Weights of a small image super-resolution model.
Training: muon at rate 0.014, 14200 steps, batches of 128.
Data: trained on simulated grey scan slices of phantoms with and without marks, 122500 training examples, 14.8 epochs.
Rows from block 9 of a small image super-resolution model, named by matrix and row number. Rows with one number belong to one channel. Each number is 50 + 15 x the weight over its row's rms, rounded and kept within 0 to 99. All counts start at 0.
After each channel's rows are labels from the 100 images, of 14976, where the channel reaches its highest value: "lies over" is the class under the peak; "top examples" is what is common among them. Only what is clearly more common there than usual is listed. The data: simulated grey scan slices of phantoms with and without marks.
# convs0: first 3x3 conv (model.blocks.9.convs.0.weight, 64x64x3x3, each kernel summed), inputs 0-63
# convs1: second 3x3 conv (model.blocks.9.convs.1.weight, 64x64x3x3, transposed, each kernel summed), outputs 0-63

convs0.39:47 53 53 43 36 34 46 52 29 51 45 30 49 53 68 48 09 37 56 26 61 49 39 30 31 34 73 57 15 55 57 05 48 32 31 50 49 57 37 46 33 29 51 35 52 31 62 55 58 36 53 51 50 44 55 35 32 41 40 38 69 57 76 31
convs1.39:63 73 33 71 59 46 54 74 51 60 39 64 50 44 54 50 06 69 38 66 44 29 54 61 64 36 36 33 43 40 50 46 66 71 65 72 24 44 55 58 71 90 44 37 62 59 26 44 39 42 52 56 69 40 51 34 69 50 54 43 50 36 26 55
lies over: soft tissue
top examples: chest

convs0.55:44 32 70 46 63 66 71 67 30 34 43 46 54 37 51 63 38 63 73 34 35 49 43 53 62 25 64 49 60 64 50 47 56 33 94 52 74 55 58 56 70 27 43 49 41 59 36 51 30 48 61 75 70 21 49 82 53 43 34 40 68 45 36 45
convs1.55:37 60 45 49 45 41 31 56 61 51 46 40 38 53 44 42 65 41 46 55 46 42 56 49 29 76 54 59 48 63 51 46 48 59 20 49 41 39 40 33 39 99 52 35 61 51 46 62 73 56 43 41 33 32 45 46 00 48 81 40 46 70 64 52
lies over: soft tissue
top examples: noisy; chest

convs0.7:60 40 43 61 14 65 49 36 49 46 44 26 33 67 50 46 55 62 43 60 43 42 60 84 74 37 63 46 49 38 56 46 58 71 17 51 49 43 41 63 36 40 51 38 15 64 45 25 75 54 58 69 65 29 43 47 30 48 40 48 39 71 58 80
convs1.7:40 42 50 39 79 37 49 62 65 46 34 67 77 36 47 79 44 37 41 58 47 55 58 30 39 68 30 58 44 37 44 47 40 37 77 62 58 35 52 36 73 54 40 61 71 10 59 52 53 80 50 37 37 66 56 57 65 49 53 53 89 33 39 38
lies over: mark
top examples: noisy

convs0.32:47 35 48 51 58 54 41 47 92 41 24 70 39 54 67 40 56 34 41 64 69 42 54 38 56 64 46 35 46 37 85 33 46 55 25 22 50 42 48 35 44 55 61 26 53 60 59 43 29 32 33 44 55 40 44 46 26 62 49 59 41 63 23 13
convs1.32:45 56 46 69 52 82 68 33 65 47 33 72 53 53 95 34 42 69 53 34 59 61 42 39 50 73 49 51 30 55 63 56 76 50 35 46 63 35 50 56 55 41 63 42 58 71 69 50 68 45 41 59 34 47 53 33 37 40 42 61 50 55 27 03
lies over: organ
top examples: chest; noisy

convs0.17:69 09 47 27 77 24 37 52 57 65 32 44 35 55 39 57 57 29 47 58 25 51 30 77 63 67 50 73 29 49 71 58 58 54 49 17 65 46 35 38 53 28 45 27 66 36 62 40 55 60 49 70 49 57 62 55 30 54 52 46 48 49 50 32
convs1.17:34 70 41 63 33 58 42 36 39 60 61 80 49 47 58 59 45 62 33 57 52 70 48 40 49 53 52 35 19 68 28 50 14 59 29 49 37 45 37 77 36 45 42 43 34 57 58 67 27 54 56 33 68 40 50 64 76 26 55 61 41 43 45 89
lies over: soft tissue; bone
top examples: chest

convs0.34:39 39 60 59 56 23 54 40 70 48 28 53 38 60 69 49 55 36 51 39 25 38 55 43 45 36 59 39 32 36 63 61 54 49 43 05 56 40 45 22 31 51 55 60 58 54 58 00 46 40 66 65 54 59 16 47 46 39 57 46 68 38 62 64
convs1.34:33 62 36 22 68 27 56 65 42 31 73 55 75 45 61 51 70 70 77 65 66 40 64 34 52 48 61 70 52 77 33 56 70 59 40 35 21 43 81 46 62 60 45 36 58 27 54 74 51 56 37 47 57 27 44 56 65 55 30 58 56 52 43 56
lies over: organ
top examples: limb

convs0.2:59 56 58 50 84 57 16 59 27 31 47 29 39 57 63 23 35 61 47 64 37 56 38 64 44 75 61 44 35 42 35 38 70 59 47 21 35 63 55 56 53 37 70 70 45 56 81 63 49 53 47 47 72 66 52 84 51 28 55 38 67 50 49 52
convs1.2:37 49 49 40 22 38 75 46 54 55 47 69 56 42 41 71 63 32 55 39 44 50 65 33 66 34 49 60 64 71 53 58 43 45 50 53 47 58 48 28 63 67 15 39 68 39 36 45 50 53 50 42 22 31 62 06 82 82 39 65 48 45 50 38
lies over: mark
top examples: chest; ring

convs0.43:62 39 42 50 42 58 41 39 70 35 48 40 48 47 36 61 50 39 64 48 53 36 47 27 66 49 66 22 42 35 49 46 14 53 40 46 62 43 76 07 65 32 65 69 27 41 70 35 41 48 48 45 87 57 60 37 35 73 55 42 27 34 38 47
convs1.43:32 53 34 48 59 53 49 47 64 43 70 38 43 64 29 47 44 61 58 60 55 71 61 36 56 53 38 43 65 61 46 35 01 30 58 54 35 28 69 26 65 65 69 67 35 33 71 24 52 36 50 59 71 37 32 72 60 33 35 41 55 31 36 44
lies over: organ
top examples: noisy; chest

convs0.10:75 33 23 42 50 69 44 19 89 67 22 43 23 81 74 53 41 53 51 46 25 66 51 54 45 71 52 37 36 41 38 63 43 61 44 49 70 68 37 73 55 35 60 56 55 42 41 41 20 45 51 44 29 52 50 40 38 49 49 58 55 60 54 42
convs1.10:58 20 31 61 56 64 34 34 48 34 00 26 76 50 86 35 44 72 37 45 51 33 45 66 64 28 42 27 65 49 44 55 56 40 52 48 38 45 50 42 30 50 37 51 52 40 18 48 52 57 42 32 57 49 40 63 52 61 34 62 61 41 55 49
lies over: mark
top examples: ring

convs0.42:50 25 42 47 46 50 48 60 56 31 39 53 56 43 34 47 31 17 46 63 33 60 55 56 55 51 37 71 22 64 71 35 49 47 52 88 49 52 52 02 35 32 38 43 43 76 54 37 50 46 53 78 27 51 59 37 38 64 60 35 46 60 37 71
convs1.42:51 57 75 45 46 53 38 55 59 65 33 56 14 45 04 37 49 65 61 43 64 44 69 81 58 44 36 31 35 48 61 52 38 55 65 35 71 60 58 60 71 40 75 58 39 23 54 62 71 38 48 42 17 38 62 39 45 36 48 40 54 55 67 50
lies over: organ
top examples: chest; noisy

convs0.58:48 55 44 20 33 26 63 34 66 28 34 47 55 10 57 46 46 40 68 51 49 23 60 61 65 60 45 32 56 57 35 74 40 46 56 30 45 41 34 24 79 37 31 31 32 57 50 27 23 52 34 43 58 54 47 43 46 55 64 59 57 52 74 45
convs1.58:43 12 38 62 59 20 61 52 18 62 52 60 32 49 35 50 49 47 12 46 22 45 52 45 59 34 57 73 34 48 58 43 49 40 50 55 46 54 09 42 36 38 49 59 43 44 50 64 53 55 61 66 39 45 60 74 52 56 60 70 65 25 43 79
lies over: soft tissue
top examples: chest

convs0.13:60 32 48 32 64 68 64 26 31 52 40 41 49 45 34 73 55 45 57 12 63 60 38 41 43 75 37 57 67 43 62 50 59 43 48 39 39 32 57 30 57 09 58 38 68 57 35 27 66 57 57 08 43 52 45 45 44 62 57 45 74 34 41 53
convs1.13:57 73 61 78 44 27 53 70 59 31 67 68 58 61 62 35 38 54 42 66 31 64 40 50 78 15 44 49 32 60 33 44 49 43 37 51 48 66 35 65 61 46 41 45 39 62 42 61 37 54 45 81 51 51 37 67 76 37 21 46 13 59 52 52
lies over: soft tissue
top examples: noisy; chest